Weights of a small sound classifier: trained on synthesised imitations of 52 everyday sounds, one a clip.
Rows from block 2, named by matrix and row number. Rows with one number belong to one neuron. Each number is 50 + 10 x the weight over its row's rms, rounded and kept within 0 to 99. All counts start at 0. After the name is the row's rms in percent of the matrix's.
# fc1: MLP up (model.blocks.2.mlp.fc1.weight, 1536x384), inputs 256-383
# fc2: MLP down (model.blocks.2.mlp.fc2.weight, 384x1536, transposed), outputs 256-383
fc1.1313 046:41 51 63 72 52 35 55 44 56 50 42 50 57 42 56 56 52 63 57 47 55 50 44 61 32 41 60 49 37 60 40 38 45 48 70 44 58 43 66 56 37 44 41 55 55 62 49 59 59 43 45 38 65 46 55 61 61 47 48 41 36 47 61 70 49 57 34 54 46 68 43 35 54 64 52 42 57 53 56 61 45 38 62 25 51 42 40 40 51 38 37 23 44 40 64 45 54 55 56 51 40 61 45 49 51 30 62 52 48 43 47 46 45 52 68 78 58 39 38 54 50 53 49 41 53 41 44 69
fc2.1313 048:65 47 45 40 33 52 44 29 53 70 39 51 55 45 62 35 75 47 32 60 72 40 33 52 50 40 52 53 46 43 59 61 40 42 57 73 52 57 55 43 60 54 40 60 56 50 44 65 46 43 67 40 43 54 33 61 54 45 62 43 23 39 45 42 57 42 46 43 57 49 51 58 46 40 44 42 47 47 47 37 62 33 54 29 39 51 55 47 63 48 53 58 48 29 54 49 39 49 52 37 63 34 60 67 69 54 35 55 43 60 68 61 42 47 64 55 32 46 61 66 60 52 71 56 47 36 46 42
fc1.1314 062:55 60 38 39 53 37 38 60 46 61 37 41 44 50 51 63 60 49 69 50 53 42 50 47 55 40 48 46 49 34 43 52 52 38 45 53 34 43 52 42 53 60 57 47 60 49 30 63 41 57 40 33 62 43 54 44 48 56 53 60 46 33 32 36 54 46 78 40 61 55 51 43 50 53 49 70 61 35 30 54 52 62 52 55 50 25 41 64 45 36 67 47 50 44 47 58 34 62 40 23 56 59 40 59 59 58 61 47 56 58 43 40 43 52 46 45 50 59 50 48 51 45 59 57 43 43 55 80
fc2.1314 064:45 65 43 50 47 56 58 31 40 22 54 57 54 50 38 59 41 33 31 56 60 64 51 38 47 43 49 43 33 56 36 44 41 48 50 52 60 54 57 43 59 37 50 50 45 36 54 56 44 44 49 50 48 53 59 48 74 61 51 48 42 50 44 48 36 53 32 45 38 58 54 54 47 50 35 48 58 53 71 52 52 49 59 43 38 50 41 53 48 60 49 53 48 45 54 45 44 36 50 55 53 60 55 55 40 41 67 53 57 55 46 65 42 51 58 71 36 52 59 60 57 47 50 67 61 55 56 35
fc1.1315 094:53 46 62 47 41 45 43 62 58 56 49 71 49 50 44 59 41 38 52 29 21 39 56 46 69 71 46 55 35 42 43 52 45 58 49 60 53 33 58 62 54 55 44 51 47 37 48 69 60 63 48 51 64 42 44 63 56 33 50 48 38 47 32 54 37 55 39 47 60 51 52 55 72 44 64 48 52 41 46 47 53 36 74 57 50 55 73 50 34 49 51 56 41 41 56 56 59 49 57 63 57 59 39 64 46 55 57 56 35 49 57 31 46 33 37 54 43 48 51 39 43 51 51 37 41 49 49 37
fc2.1315 088:50 47 36 42 43 40 39 60 40 41 61 53 36 62 26 62 68 54 63 46 55 67 45 67 35 41 35 49 63 58 49 41 78 47 53 65 69 52 40 48 35 46 56 43 53 59 45 76 38 45 46 46 59 57 36 41 58 52 60 53 69 48 47 49 54 54 47 48 40 41 57 52 50 44 49 45 34 41 73 66 50 54 40 61 49 45 44 47 64 45 57 39 69 58 51 50 62 51 52 70 56 62 72 49 51 50 55 46 63 51 70 82 55 57 37 42 65 37 53 56 55 49 63 50 27 55 58 58
fc1.1316 107:49 49 41 65 68 57 45 45 58 29 69 42 64 74 41 33 63 37 51 52 57 60 63 58 45 46 71 34 64 55 46 43 43 63 60 51 25 19 34 59 47 59 43 52 52 54 56 33 41 34 63 48 65 72 64 52 30 60 41 70 41 63 41 57 51 53 51 39 53 63 43 49 49 51 53 65 55 69 52 54 47 63 50 44 50 56 58 32 32 60 60 47 48 54 51 34 48 48 57 71 44 46 50 42 73 53 53 54 52 39 38 49 50 51 39 43 53 61 30 50 59 40 44 55 47 36 62 63
fc2.1316 106:48 56 53 61 43 40 45 58 57 56 40 71 64 48 43 52 43 55 56 50 60 43 67 48 47 44 42 43 52 58 52 62 43 49 58 74 70 38 58 30 50 48 52 50 53 47 55 49 34 62 22 55 61 39 65 43 47 50 20 31 49 54 53 27 45 47 65 34 68 52 48 49 61 30 48 62 39 62 61 34 52 51 31 58 30 64 44 36 71 53 36 51 32 50 56 60 50 60 52 55 65 53 41 57 37 42 39 56 43 49 67 47 62 47 70 49 40 55 35 36 49 42 44 37 75 64 42 48
fc1.1317 123:42 62 52 58 39 39 40 49 46 63 40 48 56 61 60 50 51 57 48 52 61 61 42 39 51 60 43 35 48 38 35 30 41 52 54 60 61 52 71 50 45 45 50 41 60 46 27 51 38 43 52 57 48 48 25 60 36 21 46 30 57 47 45 55 49 46 47 51 60 39 46 61 69 45 61 47 39 64 48 53 43 54 74 49 32 61 38 43 51 47 46 57 52 49 66 43 55 38 42 55 40 57 48 46 41 60 41 43 44 65 58 64 48 44 52 61 36 52 64 44 57 56 48 46 58 48 58 68
fc2.1317 129:56 45 63 71 48 39 46 68 56 59 40 44 56 49 43 64 55 52 58 57 49 45 59 71 45 27 43 50 59 60 63 54 47 50 52 56 46 57 59 53 51 59 57 59 34 69 59 55 62 33 53 55 63 61 45 44 44 69 36 65 45 43 56 53 42 48 38 60 70 56 41 45 63 61 47 51 54 39 51 32 53 47 47 39 59 59 58 57 54 44 52 36 36 33 52 38 61 57 42 55 68 30 38 62 47 47 57 43 54 56 50 56 48 46 61 59 60 58 48 52 66 35 29 61 43 54 53 45
fc1.1318 098:67 49 49 56 40 50 52 49 66 44 44 44 74 52 48 26 54 40 48 45 53 52 41 69 46 38 49 39 51 52 38 35 50 53 47 51 58 49 39 58 47 45 36 40 45 41 53 43 51 61 35 50 51 67 52 68 66 65 42 44 57 52 61 54 47 45 44 56 39 45 40 37 41 61 39 59 64 60 58 42 56 64 51 43 39 44 51 38 51 63 51 42 55 27 45 64 51 50 37 48 39 57 40 56 39 47 49 51 57 33 48 51 64 50 24 67 43 67 55 30 36 57 59 36 49 48 59 56
fc2.1318 100:21 57 36 53 72 51 44 43 39 45 59 41 40 57 42 57 35 63 61 31 44 46 60 48 53 39 44 45 39 37 64 63 58 56 45 50 50 41 50 51 54 52 47 35 44 38 54 48 52 48 55 43 54 52 53 40 40 60 31 32 49 33 63 61 76 54 45 49 49 35 29 57 43 73 45 63 50 30 47 65 47 53 63 53 38 45 57 48 28 47 51 51 36 57 51 53 39 51 58 63 52 53 51 44 65 54 36 41 33 44 10 37 66 44 38 40 41 46 42 45 55 50 50 55 49 48 36 59
fc1.1319 083:45 53 38 41 33 64 33 59 55 39 53 50 37 30 44 56 58 54 46 60 37 50 51 45 52 45 70 43 54 55 59 51 53 60 65 52 57 41 70 47 35 60 51 29 57 25 46 51 46 49 34 48 35 51 66 43 62 57 46 60 52 67 38 61 44 46 45 41 41 42 46 52 38 61 51 63 52 52 44 55 33 43 57 47 50 60 47 45 43 62 63 39 86 50 59 46 59 63 40 49 29 40 48 69 54 38 52 37 46 60 69 48 75 62 66 41 46 58 48 49 48 48 41 42 56 38 37 42
fc2.1319 087:46 54 74 61 55 63 47 58 73 42 34 42 59 55 41 47 43 54 65 53 46 30 46 39 53 64 41 31 56 32 57 27 68 62 49 49 57 41 45 70 45 35 44 55 38 48 52 34 48 52 48 70 46 56 34 53 44 41 37 56 66 40 51 36 47 54 53 68 54 50 31 47 60 58 55 66 42 49 50 62 42 52 38 39 50 23 60 52 56 51 48 36 45 64 16 51 53 41 57 58 52 66 59 57 35 60 38 62 36 31 47 47 43 41 51 49 44 53 52 49 36 28 58 42 54 69 48 63
fc1.1320 137:57 55 55 56 45 37 52 51 51 60 47 46 82 39 52 55 59 48 28 58 49 46 31 44 66 61 54 60 40 44 42 44 38 63 46 46 63 53 37 60 37 59 61 57 51 50 30 46 49 31 34 45 53 72 50 51 45 39 43 40 61 59 57 61 49 39 53 44 72 56 55 36 60 57 47 42 27 47 28 48 54 41 38 62 52 60 49 39 45 56 56 65 63 47 43 54 48 46 61 52 50 50 50 47 48 52 37 57 63 46 50 55 44 48 46 45 62 50 67 58 68 43 49 56 23 39 63 56
fc2.1320 130:44 49 32 46 59 55 58 53 33 55 48 39 46 60 54 49 44 46 51 52 57 48 56 51 53 45 45 49 62 60 60 46 55 30 53 36 49 42 58 43 56 68 41 41 51 41 40 60 50 64 48 58 51 42 50 31 70 60 56 48 40 40 57 56 56 44 57 53 49 49 57 63 56 62 44 61 49 54 59 59 53 41 66 37 49 47 45 59 52 41 55 66 37 51 53 50 49 53 54 46 48 52 53 55 43 41 63 37 67 50 53 64 52 74 53 38 44 56 40 40 44 38 55 67 55 54 32 60
fc1.1321 035:43 60 43 53 53 33 56 43 50 60 42 49 40 41 44 58 48 61 72 46 47 43 57 51 57 51 46 50 55 49 61 43 44 59 42 71 45 29 52 46 49 51 21 40 38 53 49 53 43 55 54 64 43 45 48 51 56 45 65 51 45 41 36 51 42 34 40 79 47 51 35 61 51 55 54 50 60 61 47 45 48 65 27 54 52 49 48 64 30 47 66 52 38 55 52 57 64 57 63 48 46 44 48 57 54 59 60 65 40 59 31 50 55 44 52 46 47 50 63 57 42 50 63 47 49 43 48 57
fc2.1321 036:58 20 48 52 40 53 63 45 37 63 55 49 58 36 39 47 44 44 68 63 53 44 51 62 30 32 50 48 46 64 65 53 58 54 34 61 52 43 54 54 41 51 61 59 67 40 68 38 49 54 52 63 55 43 50 48 77 61 47 46 35 63 52 65 70 69 52 43 49 52 47 59 52 39 65 47 60 34 63 52 45 59 61 47 49 62 47 63 53 42 35 75 33 54 51 48 54 45 49 67 53 66 58 32 58 54 48 56 67 56 64 58 50 46 46 50 77 73 32 55 39 45 43 48 48 50 41 48
fc1.1322 126:65 70 47 30 37 33 52 61 64 53 53 66 71 47 60 43 53 43 54 43 53 64 34 40 41 40 46 49 38 44 46 51 51 64 45 51 78 28 68 38 57 50 52 36 48 57 52 69 49 44 42 46 52 49 53 45 45 45 60 45 66 43 58 42 68 66 61 49 60 41 48 46 42 57 50 46 40 26 62 54 49 45 58 60 57 73 49 54 48 68 63 76 39 44 45 69 39 67 47 28 55 53 59 44 46 46 43 48 58 53 47 64 56 71 42 43 49 50 50 65 62 61 66 61 42 55 42 48
fc2.1322 121:62 54 60 49 82 50 48 30 53 53 53 54 53 53 61 38 39 57 43 60 47 37 44 48 42 59 42 64 49 34 38 46 65 39 52 58 64 64 32 40 52 36 50 69 41 45 44 44 47 47 37 45 80 46 43 39 46 52 40 36 57 34 40 58 42 37 49 68 55 47 51 55 55 66 45 56 33 52 37 62 58 46 56 48 62 41 61 46 35 63 52 54 60 57 53 56 74 42 33 34 36 46 49 44 57 36 64 36 33 58 43 41 49 45 50 69 51 53 54 40 43 56 34 46 63 51 50 51
fc1.1323 125:46 58 62 57 35 50 42 53 43 40 52 60 55 54 44 58 51 62 52 56 33 52 52 44 46 65 32 44 65 58 54 46 57 61 43 41 44 60 32 34 38 31 35 42 55 49 57 50 36 44 47 63 42 55 40 27 73 54 63 61 47 36 51 62 47 54 63 59 53 56 43 26 57 65 43 61 58 34 57 39 46 55 54 53 31 46 50 59 49 28 47 54 23 42 60 51 65 29 41 62 52 42 32 45 55 40 50 49 46 75 58 59 53 54 55 25 57 45 55 66 45 52 60 37 40 35 54 35
fc2.1323 131:45 41 35 45 30 60 52 36 58 32 40 53 51 31 41 56 40 52 48 38 61 46 51 55 31 68 50 42 62 50 42 51 56 65 50 27 44 41 46 39 50 46 38 52 38 42 48 55 62 57 62 55 58 69 53 61 60 32 55 64 59 56 58 60 44 51 44 44 51 45 52 58 54 46 54 49 62 38 68 46 52 40 49 50 52 51 55 47 52 54 51 29 43 55 38 48 45 40 52 61 63 49 50 59 23 65 48 43 36 33 44 40 65 65 66 56 55 51 64 34 41 50 39 52 62 56 56 48
fc1.1324 097:58 57 46 43 50 34 48 41 49 61 54 31 53 43 54 52 41 66 33 67 40 52 57 45 58 50 41 40 59 36 50 58 50 59 42 47 69 43 47 38 45 69 39 56 60 27 46 46 43 44 48 65 55 40 51 48 37 34 51 34 49 65 35 43 54 58 47 52 46 37 72 51 55 42 61 33 48 50 65 29 38 61 42 53 54 70 47 54 36 50 62 46 51 44 63 47 39 38 46 48 50 53 54 56 36 53 58 24 63 60 59 59 37 34 29 47 37 49 43 67 52 51 45 52 69 56 36 53
fc2.1324 099:42 47 35 55 35 50 45 65 67 50 43 63 30 38 48 63 42 55 70 49 69 33 52 36 45 63 56 59 36 62 45 49 46 61 40 42 39 50 47 57 43 43 55 61 36 44 50 51 66 54 45 57 49 51 67 40 47 57 44 66 45 59 56 46 35 36 53 48 63 45 41 68 54 53 49 52 43 56 48 47 39 54 41 46 61 67 52 49 52 48 56 36 62 34 55 43 44 55 31 40 74 38 52 36 49 52 28 38 57 51 39 31 39 48 36 69 71 57 55 32 64 64 47 70 38 49 41 45
fc1.1325 146:33 47 67 55 53 52 44 47 44 63 41 53 53 41 46 63 35 39 58 55 61 52 23 60 36 46 40 39 35 56 31 42 48 57 42 35 48 44 49 79 53 48 39 43 66 36 55 57 49 39 63 42 44 70 62 31 61 53 62 45 43 50 65 74 23 49 50 44 67 41 45 59 69 54 63 55 31 54 49 47 54 44 68 65 64 63 44 66 45 60 61 46 54 51 39 50 46 40 47 58 51 65 33 71 33 64 20 62 55 43 36 45 45 70 53 56 65 46 59 54 63 54 46 50 43 38 55 41
fc2.1325 138:55 52 61 44 54 47 52 53 51 53 43 25 52 52 37 47 48 54 39 50 43 76 69 63 63 69 43 39 66 54 54 47 52 51 51 62 58 61 61 43 47 52 45 56 43 48 42 49 34 31 50 51 36 57 44 50 48 53 42 35 60 53 48 38 50 46 35 56 36 53 50 47 28 44 54 67 74 43 46 54 55 52 69 58 28 44 37 38 46 72 49 52 51 42 36 41 47 48 52 58 56 49 32 38 54 51 38 51 56 53 45 42 41 48 51 58 51 53 49 57 63 52 42 77 49 50 47 59
fc1.1326 091:38 73 35 40 45 57 45 33 53 60 53 44 44 50 48 50 51 47 75 52 55 52 62 39 60 27 60 66 29 42 64 77 64 55 55 54 40 39 42 48 49 37 49 58 53 59 40 34 59 40 41 76 52 52 45 33 48 40 47 52 51 26 63 54 48 46 52 41 56 36 43 32 52 58 51 45 43 32 53 60 62 44 61 35 48 50 45 55 49 60 37 54 50 53 49 47 43 46 35 45 45 55 51 39 31 45 33 50 46 60 53 59 46 56 41 40 52 48 40 66 50 48 40 36 55 47 47 33
fc2.1326 091:61 28 39 55 57 48 62 55 28 46 45 33 64 57 61 44 41 34 46 53 40 59 57 54 60 52 59 54 52 52 55 41 59 62 62 46 61 42 40 58 57 44 55 53 54 30 74 50 58 56 62 55 50 39 41 46 36 48 46 46 54 44 42 34 24 47 65 59 52 66 48 73 53 57 35 69 48 36 31 56 41 36 48 47 55 54 53 49 34 61 44 39 62 46 50 51 59 52 58 50 60 36 37 41 54 47 56 49 44 51 43 31 39 44 60 32 40 44 41 51 43 26 50 43 48 43 58 46
fc1.1327 073:55 35 43 51 62 53 43 56 41 58 46 44 50 63 47 46 39 70 41 34 60 48 56 44 45 52 33 46 41 60 52 43 31 43 41 53 35 45 47 53 33 51 45 48 39 55 40 36 52 58 47 60 54 44 51 47 35 54 55 57 38 59 52 58 64 49 64 50 48 63 55 44 50 58 51 44 55 55 57 57 55 71 57 49 59 41 50 53 51 41 54 83 42 60 62 50 37 50 58 45 50 51 46 38 46 56 59 59 58 53 43 33 36 59 37 46 54 64 55 63 59 41 50 49 51 38 36 42
fc2.1327 070:62 36 33 34 52 39 45 60 39 54 58 74 48 47 70 51 64 31 53 45 44 56 57 49 44 40 51 45 43 55 42 49 45 62 57 70 38 41 54 52 47 50 71 48 61 43 60 42 66 78 44 26 33 37 38 79 69 35 55 43 61 46 53 68 50 63 41 62 53 37 44 49 39 40 59 61 39 52 54 45 62 41 57 37 61 46 40 54 46 32 47 53 54 51 59 69 56 58 42 43 42 62 52 37 48 63 47 48 32 58 52 36 53 36 51 52 49 52 56 43 60 58 55 31 52 44 45 64
fc1.1328 109:41 41 45 46 44 67 47 57 64 35 44 44 46 41 42 41 57 41 46 51 46 49 55 57 40 51 48 64 52 60 63 43 48 49 49 53 67 51 42 53 44 64 38 53 62 52 62 50 53 35 67 42 44 63 65 44 60 39 45 43 51 57 50 42 35 50 35 39 40 54 44 45 44 50 50 47 52 34 42 59 41 64 38 60 08 53 40 31 49 53 54 65 50 61 63 61 61 62 40 43 49 36 60 51 56 65 41 50 54 14 62 36 59 52 60 52 63 54 56 38 61 32 44 34 60 50 55 52
fc2.1328 114:61 46 60 72 48 35 74 45 32 45 51 52 58 54 46 36 53 45 53 54 69 41 43 56 56 53 51 31 33 31 47 51 51 58 63 38 38 55 42 51 56 48 31 44 37 57 46 57 46 62 53 57 55 47 53 30 51 51 44 50 51 30 43 42 49 50 48 36 49 57 44 63 63 31 55 65 52 62 48 41 31 55 54 49 60 46 50 49 35 53 40 59 39 32 41 64 56 56 49 57 57 44 57 45 56 53 52 76 50 53 56 54 43 61 41 52 54 45 53 43 62 59 49 64 45 56 38 45
fc1.1329 164:49 27 57 48 49 38 60 40 48 47 49 49 52 49 39 45 61 42 22 58 43 70 44 45 63 43 59 23 64 43 60 48 31 58 60 50 39 57 52 52 48 46 39 61 39 54 37 46 51 38 52 34 62 59 35 36 26 52 63 71 56 53 50 43 51 50 45 40 44 48 60 42 68 40 61 49 57 48 38 39 40 61 55 35 30 44 46 33 49 58 43 54 35 56 45 50 58 56 70 47 49 44 46 51 66 41 61 47 66 55 50 38 60 35 40 53 55 43 56 45 48 39 29 47 53 34 37 42
fc2.1329 161:47 32 40 45 44 35 55 54 45 44 49 50 46 56 54 45 49 30 57 50 34 48 50 62 32 38 42 48 60 65 50 41 65 45 49 46 59 55 48 25 47 54 53 34 43 48 45 63 67 63 46 53 50 59 55 66 42 55 50 44 50 52 50 65 50 46 59 64 58 53 53 50 53 55 41 56 50 49 51 48 49 45 45 49 34 51 37 55 53 49 38 52 59 53 19 55 51 59 31 34 42 51 41 40 38 53 52 49 44 49 53 69 48 45 38 50 41 42 37 48 32 58 53 63 59 38 35 46
fc1.1330 098:60 50 57 53 50 49 72 29 57 54 56 42 49 48 50 46 46 45 52 42 59 37 56 54 49 39 44 53 48 42 44 37 50 64 38 43 48 38 50 50 59 42 49 42 40 54 52 54 46 58 52 53 32 51 58 57 68 42 33 69 58 57 64 47 53 55 65 57 40 40 47 30 37 51 40 67 38 43 28 33 35 39 46 44 52 53 60 50 60 38 60 52 50 42 68 47 58 51 45 61 31 51 49 65 39 44 59 45 47 53 43 47 52 61 54 37 52 49 44 46 56 47 42 44 35 48 49 61
fc2.1330 095:55 64 37 56 49 51 54 47 56 48 53 47 60 49 46 48 31 55 55 56 32 47 43 59 31 46 62 64 68 51 39 36 60 56 31 45 43 44 46 38 61 42 71 45 52 46 55 45 40 76 47 46 36 49 68 72 59 39 55 61 58 55 60 56 40 51 73 34 50 53 58 60 57 46 43 57 48 75 55 42 39 67 44 50 47 39 66 42 57 44 58 48 55 41 58 49 54 48 35 55 58 49 39 65 45 57 59 46 58 53 45 54 69 52 53 42 59 57 41 31 52 47 71 51 47 36 56 67
fc1.1331 052:39 47 46 45 62 45 51 62 36 53 64 59 56 46 43 39 34 44 49 57 40 49 52 43 32 60 52 56 57 40 55 41 57 54 38 72 52 64 66 44 52 33 53 43 46 52 47 67 53 47 49 50 38 36 53 41 32 48 70 41 52 46 42 59 45 32 40 49 46 53 34 62 78 45 51 46 65 50 66 50 65 52 47 46 42 44 34 46 45 53 47 53 53 61 45 58 37 31 39 55 36 45 39 55 43 41 60 57 47 61 50 47 50 40 47 59 53 52 36 48 49 48 45 55 55 45 67 38
fc2.1331 054:47 39 65 49 48 41 77 52 53 53 67 65 68 43 62 39 57 48 58 59 59 61 23 55 65 56 45 53 36 65 52 59 56 60 43 43 50 34 41 46 65 44 62 61 55 46 42 63 37 62 39 46 41 60 55 57 51 59 50 58 53 60 38 50 54 61 67 49 45 48 39 47 50 53 49 34 60 61 43 59 31 37 36 53 47 53 47 34 49 47 59 56 65 44 61 40 57 50 34 51 65 54 46 51 57 55 50 54 42 35 42 39 44 47 61 67 43 36 45 54 27 54 51 62 64 44 49 39
fc1.1332 069:51 34 50 48 58 21 45 49 56 39 49 58 54 48 41 47 39 37 52 63 65 51 73 56 52 46 57 33 50 58 47 53 50 51 46 60 58 48 34 54 62 61 33 53 58 44 52 32 69 39 43 42 53 70 40 40 57 67 47 40 52 50 53 43 42 58 51 35 53 52 41 42 36 56 62 46 62 45 37 50 46 42 58 53 44 39 52 34 37 58 39 45 60 59 52 43 63 56 56 62 46 49 53 56 56 70 48 43 42 63 45 43 65 48 41 66 25 48 61 71 42 43 52 51 61 47 57 45
fc2.1332 070:43 50 26 42 47 55 42 49 58 54 44 43 65 52 49 75 45 60 61 22 48 61 53 64 65 48 38 43 35 45 60 36 52 65 48 57 47 46 31 40 35 41 47 43 34 71 48 33 47 45 52 42 51 68 40 55 41 39 68 57 46 56 33 56 60 37 44 39 66 26 51 48 76 33 46 47 48 46 29 58 53 51 49 49 52 58 58 52 55 50 53 62 63 41 51 56 43 54 52 38 59 59 51 48 58 51 43 44 57 57 46 39 43 61 46 48 62 50 21 30 48 67 38 47 53 41 65 53
fc1.1333 095:44 57 51 59 57 48 44 61 54 66 65 64 51 63 62 57 49 47 42 49 42 72 61 48 37 43 44 56 42 43 34 55 48 46 51 73 51 48 56 58 54 56 62 39 40 61 51 43 35 53 49 51 70 56 58 38 60 57 51 55 52 75 40 37 49 55 37 38 42 39 44 61 52 61 54 41 61 43 29 39 49 51 66 51 50 45 50 40 43 62 59 42 57 37 44 54 48 57 65 63 52 29 62 45 53 30 43 60 57 59 40 45 53 69 48 44 49 49 59 51 50 55 70 65 64 57 39 72
fc2.1333 095:54 71 43 52 53 61 51 48 54 65 55 47 40 39 47 53 55 52 31 66 65 53 56 68 47 68 53 40 40 57 49 47 44 63 49 31 72 65 46 45 43 46 41 46 59 49 37 51 63 50 45 45 75 43 48 68 54 45 38 31 36 57 54 43 43 72 63 56 58 44 48 59 41 52 43 40 43 47 57 58 67 41 49 55 47 46 51 33 64 65 35 55 48 66 47 49 45 37 50 43 53 53 44 58 45 78 32 46 56 55 46 55 58 53 41 54 33 48 28 49 44 59 61 41 52 40 39 46
fc1.1334 091:36 38 63 65 50 46 48 31 57 65 44 53 67 55 38 37 38 47 38 54 55 39 40 54 39 47 55 39 47 55 61 58 51 48 37 55 62 44 57 66 68 42 31 51 64 49 65 51 50 41 44 36 45 43 43 58 48 57 54 44 55 36 50 57 43 69 53 46 32 67 35 51 47 58 67 41 51 40 39 35 63 52 38 59 69 41 57 52 52 64 58 43 43 47 53 41 49 37 56 43 37 50 44 33 36 60 34 40 60 52 51 49 46 61 70 43 56 41 63 46 51 51 63 39 45 64 42 55
fc2.1334 084:50 63 49 29 57 39 77 47 60 51 45 45 64 49 54 61 40 41 42 45 43 66 61 41 45 37 39 50 55 59 66 47 37 67 40 41 43 41 55 43 66 66 59 42 44 52 46 51 57 56 52 74 56 45 48 66 48 39 30 47 25 32 43 54 45 62 38 55 48 35 60 57 51 32 58 57 62 41 58 74 41 40 58 42 62 60 50 62 47 51 63 63 54 51 48 57 48 63 56 38 58 50 42 45 40 65 56 65 42 54 44 57 46 45 58 54 34 71 33 47 47 65 43 53 41 42 43 38
fc1.1335 076:59 48 52 54 41 42 52 45 58 73 44 40 61 48 59 48 63 34 40 32 69 40 61 42 40 36 54 48 42 67 45 34 54 41 48 46 45 57 39 60 58 52 51 46 52 42 58 77 57 71 68 39 54 38 38 66 52 61 44 57 51 51 54 52 28 58 51 36 53 55 39 43 70 61 50 62 43 70 39 39 50 45 59 50 36 55 64 45 36 42 52 50 34 59 52 38 42 44 48 32 41 56 41 69 55 40 68 43 52 66 49 48 47 61 43 61 39 40 57 65 53 54 35 55 42 34 45 54
fc2.1335 082:60 51 64 51 48 45 65 65 38 48 64 68 42 54 33 52 51 44 34 58 46 43 43 27 51 44 55 29 48 63 64 41 47 31 69 27 54 56 50 58 48 52 52 40 65 53 55 60 42 42 74 38 40 51 31 58 49 49 49 48 28 58 59 60 46 66 53 62 47 43 27 72 50 47 48 49 58 58 39 58 53 65 47 70 42 52 55 64 42 49 50 53 63 27 64 60 53 53 47 51 52 66 53 67 52 53 43 31 38 36 45 60 54 42 60 46 50 52 42 65 46 40 61 44 45 58 47 61
fc1.1336 132:23 44 53 36 51 48 43 37 56 65 67 64 45 41 45 50 48 38 35 43 70 46 65 54 39 45 57 67 41 51 52 65 51 49 63 36 59 43 39 45 52 51 34 76 48 48 56 56 45 35 58 57 56 56 65 44 63 52 45 57 37 59 59 56 54 52 56 48 57 37 40 40 53 46 58 49 61 27 41 60 46 57 49 64 81 60 37 59 56 28 59 31 43 58 57 41 69 48 42 60 45 51 32 39 69 38 50 56 46 33 47 49 39 42 47 50 57 53 51 48 59 34 44 38 47 43 69 51
fc2.1336 138:53 30 50 63 51 51 55 54 57 39 42 52 46 67 44 43 66 22 71 66 35 60 66 31 62 53 59 46 42 68 45 55 63 38 39 40 31 70 46 54 54 55 52 38 55 50 49 47 74 62 34 45 48 68 59 58 53 50 58 43 36 40 59 50 49 39 44 39 44 52 47 57 46 42 52 46 65 52 45 29 47 48 49 53 42 41 34 39 36 54 44 59 48 40 47 54 45 53 69 54 61 48 53 43 47 35 60 63 49 55 37 54 56 52 40 58 40 51 45 48 46 50 32 47 47 62 52 41
fc1.1337 115:48 43 47 50 52 38 48 43 44 77 44 69 67 56 51 56 59 54 55 64 31 46 51 43 39 39 56 35 50 52 35 61 40 49 52 57 44 50 56 34 42 50 42 69 45 60 40 49 62 52 51 42 68 38 35 50 36 62 54 57 42 49 61 57 50 61 46 53 65 47 38 40 36 54 54 62 42 59 50 53 58 41 39 65 55 60 40 39 46 35 47 59 53 51 51 55 45 47 34 44 59 39 38 49 43 43 38 40 42 62 66 36 58 52 67 58 38 46 59 29 43 34 58 30 46 56 44 52
fc2.1337 123:51 44 68 50 61 57 45 51 25 61 60 37 59 41 46 53 44 32 39 38 34 45 62 56 49 58 53 71 48 45 68 53 69 53 43 60 46 58 42 57 60 60 57 14 66 51 50 64 54 24 56 68 56 55 72 47 67 44 44 51 52 48 56 53 60 62 43 59 44 48 61 39 36 54 55 60 46 53 61 49 55 35 63 26 41 56 55 59 39 57 43 46 52 46 45 51 63 53 38 47 45 51 52 53 51 54 43 63 51 54 50 47 45 46 47 46 65 55 44 37 67 56 42 56 30 54 56 42
fc1.1338 126:47 54 48 60 66 49 69 33 55 43 49 48 61 63 61 46 55 53 50 46 39 55 41 42 53 63 55 49 27 46 63 58 54 57 48 34 37 61 49 20 49 48 52 56 57 52 64 57 59 42 43 36 54 57 60 51 40 60 39 51 58 44 48 41 40 50 17 65 50 39 59 54 54 40 44 39 55 57 49 54 37 44 67 47 50 37 61 76 48 53 43 51 32 55 61 47 51 60 49 46 55 52 52 44 55 34 50 30 40 31 61 59 58 50 61 64 48 41 25 44 43 58 44 40 61 50 39 47
fc2.1338 136:64 64 60 67 57 62 64 59 46 40 53 44 53 51 47 36 59 50 54 66 57 41 38 47 39 49 65 65 67 48 59 67 50 68 28 48 57 60 42 51 33 46 60 33 47 63 42 56 49 43 45 34 47 45 48 45 63 40 41 42 52 58 60 45 45 57 37 27 54 48 45 49 49 60 40 39 37 53 37 44 56 62 32 60 57 38 64 58 55 48 54 51 55 56 55 49 66 48 52 62 47 49 54 31 57 63 53 47 48 43 43 67 33 53 52 36 20 34 45 53 32 65 62 43 47 58 50 61
fc1.1339 055:52 40 42 62 60 57 43 54 51 39 41 58 69 47 43 44 44 48 52 62 59 52 51 54 51 45 50 41 52 65 50 40 57 51 56 50 64 69 55 45 54 46 44 41 57 51 51 56 68 47 68 67 58 46 72 45 62 45 46 47 35 36 54 56 49 48 55 61 51 54 59 44 33 67 39 48 47 49 37 51 58 43 39 52 83 51 52 53 49 28 59 42 42 45 44 43 46 49 57 53 41 36 56 44 68 47 51 46 40 37 41 56 70 53 57 62 45 50 46 61 48 41 51 43 39 69 55 60
fc2.1339 053:39 51 46 37 41 49 56 51 50 57 47 48 65 40 39 44 43 48 51 60 49 49 53 69 66 66 23 59 33 50 53 45 59 55 61 55 37 36 46 54 65 36 46 55 41 43 44 48 61 57 44 49 55 47 46 68 49 52 58 39 40 50 40 59 33 69 61 45 35 49 61 63 51 55 28 58 52 53 40 44 42 45 57 43 47 50 55 33 45 54 51 48 74 54 56 56 47 40 53 61 44 55 49 62 50 31 48 31 65 66 60 56 61 53 51 36 49 47 54 40 56 56 32 64 75 30 48 52